A small image classifier, trained from scratch: arch vit, batches of 64.
Rows from block 7 of a small image classifier, named by matrix and row number. Rows with one number belong to one neuron. Each number is 500 + 40 x the weight over its row's rms, rounded and kept within 0 to 999. All counts start at 0. Numbers have three digits each. After the name is the row's rms in percent of the matrix's.
After each neuron's rows are labels from the 100 images, of 14976, where the neuron reaches its highest value: "top examples" is what is common among them. Only what is clearly more common there than usual is listed. The data: histories of elementary cellular automata, time running down.
# fc1: MLP up (model.blocks.7.mlp.fc1.weight, 2048x512), inputs 456-511
# fc2: MLP down (model.blocks.7.mlp.fc2.weight, 512x2048, transposed), outputs 456-511

fc1.646 079:455556481495478571540541418531560426458532494508443531582483533555550472456550529520506436403448420523530521490477495472498495427463493488468504420516440484512447500498
fc2.646 116:490473474487491501515491481485483492517517504561474517486405517558453486514508455461517441422485403459502464468571454523464505579471464463458484533520520478475474463526
top examples: sparse start

fc1.30 106:515505464506522540477480496499531474513439476461500459551497509484419538491447523457484484470492503496402471479496505538502472480400549451520485527508511447537546469533
fc2.30 099:510525471470489500559497484539496432535554487458513512520534513469523518553538545517550481544478601523561467444503510517466501513472515508516468492483462495581509562544
top examples: 100 turns on

fc1.636 093:429474468429403557529608526419467419544532472465505514498481495478484463483555466517480470527537476452459550511496573487532443440483479472458492456513420541499493533573
fc2.636 118:546447451498500506524529495490462501548516428555459428492483520529514425485494480474508504471439428577487490445583533487550484522489536485500478475452423481468502442471
top examples: 001 turns on; large cells; 101 turns on

fc1.196 094:437467458487524541505461504558508462466509505571516423490443483540522508446553499570384528374487404524527534487497482405471518499476471466494522536573538479518471528551
fc2.196 092:514432497459511520506484463426441441497523515561459510522515551527495565447481482493584525530444553563471501509460516513505427451513509469502532488520485482495488513485
top examples: rule: rule 122

fc1.515 090:517507533497470568440541438524509502495447498493498487481445537517483469530561505477517504533604484435495533506564516514517469540440429463472469549517494489477493489519
fc2.515 084:510461539501535500554520534489441462466515398475527543528486544495529584514487454483552508525447501446508454521465508547522483490409526438424533519507472529440421497489
top examples: rule: rule 218

fc1.695 088:549525468435517509556460395495536466483517483458470447525471458496457532535485483481499507415539497513571464352499503507506508462487511533483544511527518468472431435517
fc2.695 081:488484414530465454391454490498475484498482515462550529504542492528509524525470516529422496509551472529513511458510520478570498592468527487514475469503463476578494526474
top examples: 000 turns on; 011 turns on; 101 turns on; 110 turns on

fc1.295 095:457488521548524455475502467478465399476520510470439446462451513477485421544504493539503503516509458549449549504506458536460524503453463485461476527541497516548570495505
fc2.295 095:459509492534455445497502471551503509530441540412448461518506468458423513495516444442445462506496538466477536486489566576562506511490483546470475470497554540493503505518
top examples: rule: rule 119

fc1.73 089:482513427526466517481514475484591498507444391521445536511503402531496551445509453452438438504532528474426554446548423413476517542483557503513477477519531497512510584542
fc2.73 089:537482444498545483576519562438411515574484569504486511449489462480505511501515499476539513457480522470516502529442541512500578426557473408553516472534366506513513538491
top examples: 110 turns on; 111 turns on; 010 turns on; 011 turns on

fc1.223 104:518450450475401531445524460431474486490500505530463456426537469511511416551528425491469454570502502471520567494483558525509466447505495529489467487474471514467497476437
fc2.223 088:487456490472451523476503478493486499459563465531475482577492535495549499535511486542490502550552482575467572506557470511476464450587543484517517565483526426436504488554
top examples: 010 turns on; 110 turns on; large cells

fc1.549 087:520525468519466607464524462520572449446468491461481523566475402535466535488504529476458512506545447450503525461550582586511528530398504506473503507507515444522482404551
fc2.549 091:475577531458448466459496563481565496497504477456543550495461495442428498517507468522589435543536480485446451518545525578512470478489516540414447524460499478520547516537
top examples: 011 turns on; 110 turns on; 111 turns on

fc1.613 099:431429502535513476523574540458489458485570496572512521545496520614551513582551501575532541492492449537457491532407485512469481468452483516507500500501481459524484500522
fc2.613 095:553465472526515456488514511553452559511435501510579514462540541523494489529543565486416488487466467448455536491494499481478536449474469510489513505509489455523521558486
top examples: 101 turns on; 110 turns on; 011 turns on; 001 turns on

fc1.655 096:458449445442460473526491460466522442495487486498493582542561486429446485473577536502494472537600524525476583490499597493421542509422517530475470501491479443465549541513
fc2.655 097:518459468493536421502486524448509450507510432486502492486507431462480471502558509429466459556525513614465497492446449426538555485559447493507535482469494520489510510572
top examples: 110 turns on; 011 turns on; 111 turns on; 010 turns on

fc1.239 090:490470551478512593454500510489490473556481517473471467487430575499434408524521504475484449512496396497516499559550565561503511508477467475436501432464510454485484425538
fc2.239 094:508421585536530489437583466510538482463482533526521527535479663544535490518489506433541482545530489506512501541513570507460492473510514502429488531525558486520511541540
top examples: rule: rule 41

fc1.91 093:453445441451547432569511496520501487435564473493492522469514482565568496509499520502495520454547488530473497510485425437459548497531487454455506448450495492470487534507
fc2.91 100:481459514465498560522468446508465481481503439446503464481425557469517524515525517511538523458521468515522492477504533533454538475458511478468515407544458501493552493538
top examples: 100 turns on; 000 turns on; rule: rule 87

fc1.698 102:461473518491487462490487505511557476471507500466482484509475435450514577445456541603480509492481523514519551482443434519461467506444491493476514488524521470540514481594
fc2.698 092:456399554504518466394480545525507501485598552548532531527464595540551451471540528524429512481490466422458522432491533448417536458493444524531557489509546515535538463543
top examples: 010 turns on; 100 turns on; 101 turns on; 111 turns on

fc1.204 088:485542442532444551467516513480567487455531531467494533485497539446435558482610503506474460543625481535519584530423524509537470456449516496519401514491436504502471461430
fc2.204 089:493432523453502531553452518476454466532528485508456501484430465505547432509451493494523518469429519479541449462460428485538509569532451423419579505489476541460453451514
top examples: large cells; 111 turns on; 001 turns on; 101 turns on

fc1.134 095:424439472504453457454529539482492460505520471533516517528422498456498490482523449505465434430514456477469578554519485481482509449544483446470501505402461426571517547493
fc2.134 091:503520552520502432494541508485526523489481456450551526497504536437504530492543458533532498537517532475471479584574526601490489484531455514499542608455492495528512551570
top examples: 111 turns on; 010 turns on; 011 turns on; rule: rule 157

fc1.322 098:420549407457431497545561539468516465503559494491495541524444470509533508487548469546399472444510426523551555420488579420461517469479506472474505498441394537535466497485
fc2.322 097:482464493523538550465474453456544438489493487523456514549522499571505588485481421555520512510503488502473522593512462519472412419466562449501433524456485510524505486507
top examples: 101 turns on; 011 turns on; 110 turns on; rule: rule 106

fc1.633 096:531567488473484525504550410486504499480504515441451489567502455493447463446504488445510465524564501536503503507486476544520515516499466513484527466462498497440433520451
fc2.633 092:470532519507493557512553459492454495555467517430508536529496404461607483532464500537453616476530518513434441539493460504580502512455465476531553441454498521399391478479
top examples: 111 turns on; 100 turns on; 001 turns on; 011 turns on

fc1.418 104:494508494410528539487504441414462499473493534477463527478460523485496441504489460486506417453518463504513524431492481458409456504535384467479505526529448487518426534470
fc2.418 130:542488420473500502548479468459417490502467506479484461507470519478514545472455495487547543482493490589517484464471489482513549457493460399483439504556428509459478502480
top examples: rule: rule 26

fc1.659 091:548523533455486504508473498497521427479525424511365544465516531521486518542534494489475444518437528511509475530447476477479368411434467397467431514512451457421499484503
fc2.659 109:477574548489516491472528543509527433510522500523489570431496535530467541492520565506510474466504436532518532493464470530516489520536475517456560540542564557486520491523
top examples: rule: rule 131

fc1.307 076:461417444458476470540464471532471501521523535450468460454508525480424482508476396519500510533479525480550509497468479535525504509468446517503464553445501473479524528531
fc2.307 102:570546525537519519447457467517523544488492572551462545491489633486503465554488516535529480450496463482529536506505497491531448531517534531530496541508538459478465510497
top examples: rule: rule 117

fc1.436 092:528485490476467486566512507544535416527519424497502502484441538507497480496488508439452451487473454502504486519547445519510485522487434454505372565464506513477509511460
fc2.436 111:484517411510507506511435523488506451494529516530417482544530427531548493551484560581485568504534507507455458481431469441520515509469516473523469454446497491464485462526
top examples: 110 turns on; 111 turns on; 011 turns on; 100 turns on

fc1.88 106:530476478447491532465553516442484471494499383468474502485446497560527534484549498466504519473459469532451475488502547386491392419436508499432503541467455480536437571522
fc2.88 089:490530508415510554509441548527475514508497484576520464438557524505507425508438464498471484491517509499493472478436508513475467475476440481369536493516553502560485498468
top examples: rule: rule 67

fc1.212 100:419423485546522542409470523505452483494443489506531549561501496491477557479519490494454492468462483514482543510422576516506503430451514452485494424530522434500529425507
fc2.212 101:522515495447547434510474486455586538516480515526526472496498512477493403489519453480515494464609500476528565464518536476504469572508507536461425506493472515521455476582
top examples: 001 turns on; 111 turns on; 011 turns on; 101 turns on

fc1.447 083:490478415491380563479504502502505514457450563492513460570538482556533509490437467525470472513486470548512567447477507517411498541503496463551502510453440456510517479484
fc2.447 093:523518502484477524524524502396483521469531535517512462595466473481561503463480525581545553524596539515476443520400462518456450450538502512584514498519519544505477466501
top examples: 111 turns on; 101 turns on; 010 turns on; large cells

fc1.767 089:454507473455507439465509503456509480472472470521539569459390551514500521508515483478478457496501436509585444471430567524543405424523454459437455514507487499510489484418
fc2.767 087:521527519494450451476520483429478549585541529395456515615501465462491521511440516532549444510514537462491458503485485494509491416486537514546497498473470512536479527541
top examples: rule: rule 25

fc1.761 094:542464418464503474509472489517482481470461476499480513470513546447472499474518419437516505452459504518483507491450460438422450441534486480554461496392508451520474589490
fc2.761 088:482443462467522616586477472596514535511538527529461473424486508526452392527494520423558484470526451443433546500554525535454563508438449444482522472573508520478463475491
top examples: sparse start

fc1.164 097:554508559406484573511492415493487487447486481485450474519496440535539519410462496475436538425532475493453506513509476525493512504479545414447542414557601467462469485563
fc2.164 090:529508533467509486484515520493514552471513489433452472504521532514471404557507478487488396576480512536523538513529451487524468490498499468515542545427476493367448473442
top examples: 000 turns on; 100 turns on; 110 turns on; large cells

fc1.190 101:457535529492478544442503489516537417548535479452470472577449491476520487390476510494527460462512417477580550540523466487484491504526509486432530489374567380529463493606
fc2.190 103:523481540518510537491503524544541434501493545536487478567442562552458390484501516516527417519509440567514511514539480551502503498514432514459469520485544516444521416483
top examples: rule: rule 41

fc1.607 100:464502408505497472537472468513446502520494545441453520493521517466464439500497377506533487482622485461517557480464531473486512480494417493491475499509459533524514538484
fc2.607 098:530528496504521568488522477509473515493490507463504456526545503528552569485478519515514533508457527498472564541554498522505504410465538463496436577549477523466510529415
top examples: rule: rule 97; rule: rule 26

fc1.349 091:546495473506497547485531476460487479454505480559418504492431524485452481544522475474473497517518513439452566501533521485434513469489532514526365479553466468574551479522
fc2.349 112:473481450546545446485532521401509487502477535460563501563470518488452544455523543459530558494535474504555441531451545529498518484522497411537499506517497507439432510528
top examples: 011 turns on; 111 turns on

fc1.63 096:465457448556536489460522465432486499419510421538495526506395493551463516475585517509487500478540433442494539421500516442431505508469517499464407482584417526593503508602
fc2.63 108:540517525414471494510509526463377519546519519525539522457425468466534550461544532490501545474532467490477484469520556488556515562522446439422487458510525531517443503493
top examples: 100 turns on

fc1.530 092:524521485488466476527515420489497461471464413433408495543462484462519485495491519491394511383502430480483505425506491452487513449431512426479500466492529429538473496517
fc2.530 122:494500482485498462458459450467431491510546516475464450515511434464541450485448461450455550478470521459506470510515495448582562517491537425497548447532544462434488478513
top examples: 000 turns on; rule: rule 123

fc1.709 104:476551494468466543427504523524513470524525501458473478577431513483517464461511523515500427489542477497520514527527495495485523517524532480512486515410559405520471476625
fc2.709 096:492437555496494471497523509560526416499478541500515457565458546467409512506520520460571479506550464518470502544454591579502493435544485508504434531488544519494570420517
top examples: rule: rule 225; rule: rule 41

fc1.409 096:533481487459534472495529489510502493404471454463403495476466460486475463497522444466476514492515480544512531468419500485458493508413471444517458480458511475493457535521
fc2.409 124:491495543514527525470504486591487486472461498492536504397458485518493478485533484540465500487480507528507474545482453515431483561523399506522531540488568549542483491528
top examples: sparse start

fc1.479 085:504574426506477521524450429546564444520394489505456517527513448490484555459522472504479433424490469502466513511492438474443475451451501458549487498506533464440455508532
fc2.479 084:470457502415548565538484481512405550562472559485485519485489475510480516519481450462533503471478565515473448514515446568559483512495469417439476460484496503478450506437
top examples: sparse start

fc1.341 096:437487500561470495475480525518553464467456510428478461544491502534472536490423535463529485423450471545439522527511501508474460452454526473533450498404508428499533477594
fc2.341 084:525427487512511501502550485530550467535489417482536479539512468485518541554493448450528492461475473547491453473524499493467440525527565514508502528458506482525493480463
top examples: dense start; 011 turns on; 111 turns on; 110 turns on

fc1.173 108:443514416500450488513545511493464381518499538513478518503502437513528501521541478547403483427459435511483557452427533448418495451451474522506479482435477451480479533507
fc2.173 108:592422463485547499538507471504494495532517542527460520552547489499524496495529541459524534495467533473492423512512478477454531415440589508490484469525468442516480499454
top examples: 110 turns on; 101 turns on; 001 turns on; rule: rule 110

fc1.705 086:504575516495577482478512528478456371482454385433435626482460472503449497477507525521455460437487519494539502467422516479434412543480483413454513514507496508532485479522
fc2.705 160:525539518455477446496487527545465465539470503463499497392489465559471493528538518415531461516505493594508517442485539550520513550480436477441506538504487586466506494548
top examples: sparse start

fc1.637 088:500465459523472541479487494489493515474432527550463540546483467515496416545526448492454386496476455497469562506513476448522505486480481468491417490518452474512488503448
fc2.637 094:486469490478458478432520464551489525509501491457441476490428431477546476503401503558435560462500515525511517464475498464532545483476419520515551541513590464494514535523
top examples: 010 turns on; 000 turns on; large cells; rule: rule 141

fc1.554 106:428536437495437477482538486478520412497553516502476538478509464433538510471474450548493452476478512488505553523478509440500444414493485465584457495432471390510492508497
fc2.554 096:513498466548488445517539488446482472502502563564520575444498493450590493510520518518502478512469515489528534584485486489508503494588495427541474507494473485472488540459
top examples: 010 turns on

fc1.90 099:509419444507496554544489508469436489463556534553501511464460471593486494556555492467449485524437415455486468538521490491534502527434469482461492414534506508466432426496
fc2.90 102:539499459522505531557502529519619461425512505539497481431495499533502488516460496504510558514504492473489537540507480508420486432485427546590454569460444561491553508526
top examples: rule: rule 104

fc1.429 094:388459473503440439465455547537539533473467522530489533568508417531500485503465473496447430525539467438512501457498478373470536532446505485478481516476504461500519474535
fc2.429 094:524542559559498451472496481508498555503572515528522486506586517538472568504554437524579507529470451518549508530494536507504477487471539574519485551476469498518489542569
top examples: 110 turns on; 100 turns on

fc1.376 097:463502510437512441452474525503434492512543517503536476425483515466507512467546464531501476501541487534532483481467510494418479538538394533423507548497476518550429575475
fc2.376 087:479581507529510449440533466545519592528486605543550510396556528532527549453483506397531547512548465516407523477496506450503531533460442545502474502455590474524433524495
top examples: rule: rule 182

fc1.675 086:524496447480487552575560416484467432474499560496480453511509441480529513516481462518487565464520479543510563515468498494481482446536464513573539501528523471471501515542
fc2.675 087:481527510440503469524481526479446486567517532496482548477432463414529442484449486509444486446556470526472490419494468527547487602507431483423504492518461513515461481490
top examples: 111 turns on; 001 turns on; 110 turns on; 101 turns on

fc1.584 103:451542454470452506464557526514447504513488472465486474477476493434397537486539479503454471467561538511449529493523520509518531486463526448509457475554422491530482519493
fc2.584 086:526525473466536466528457482491568458490563500556420450463549457508505469530463508505487483523502565495553449464504513472431487465493558513549407554494485517609550492514
top examples: large cells; 101 turns on; 001 turns on; 100 turns on

fc1.346 102:461490463493472592544549465476492444535518477433462417503547473530561475439496524546488518430504473537511518516542512516481534459375513489462499440427527433509488524594
fc2.346 092:478513484576569551474549561466556520539496539443480533445508500537418462487598514490488508546507507478493564531516513543471496569498491538574504475505511535466472457442
top examples: 110 turns on; large cells; 010 turns on

fc1.469 131:433516444486474510487559507406571483470524480477462519502397484538537506505578516541506477482485430474487554446470518461508439491456481470492425484526448492541440525475
fc2.469 103:531520494491459472521468511498409477515496566499510550508506516441504508516463487458515528527533524525523456492478493485502528499532467491470491487493485455459463544516
top examples: large cells; 100 turns on; 010 turns on

fc1.703 093:507479514456534547526478494450499430413562467519466570537441490554553531504554528534513442490471466459533495489484510475481457413451497431428494424541466480499457513574
fc2.703 100:509504465519545541498519496500499481431491489587640546459489487546534525507550546491512519487532428555529474516415509544491544554466525538472512487441516525485513445528
top examples: 001 turns on; 000 turns on; rule: rule 3

fc1.243 104:528499499536480469502597479474527464424534457514444549490456528526544463568551465538541483486519488513475525500489487454453465480492462504514444480449475468519439600550
fc2.243 100:486510496562511518485476527618493468482426547480452552411455504513459444497525509477501492510494496493513493529535477524468507561484428471504488509485524583471419472458
top examples: sparse start

fc1.754 093:468549472530502432540513438473505481505450489478408569536527463510497514557436435492518507491536520495448503493469543468466444426481487505502495525476483483540544501576
fc2.754 097:444526530550493533554459453546411440513544548450461488496578456489532455471502521454473539536455566519530470547477514528459542476487533490474519481485537552480534512497
top examples: 000 turns on; 001 turns on; 110 turns on; rule: rule 67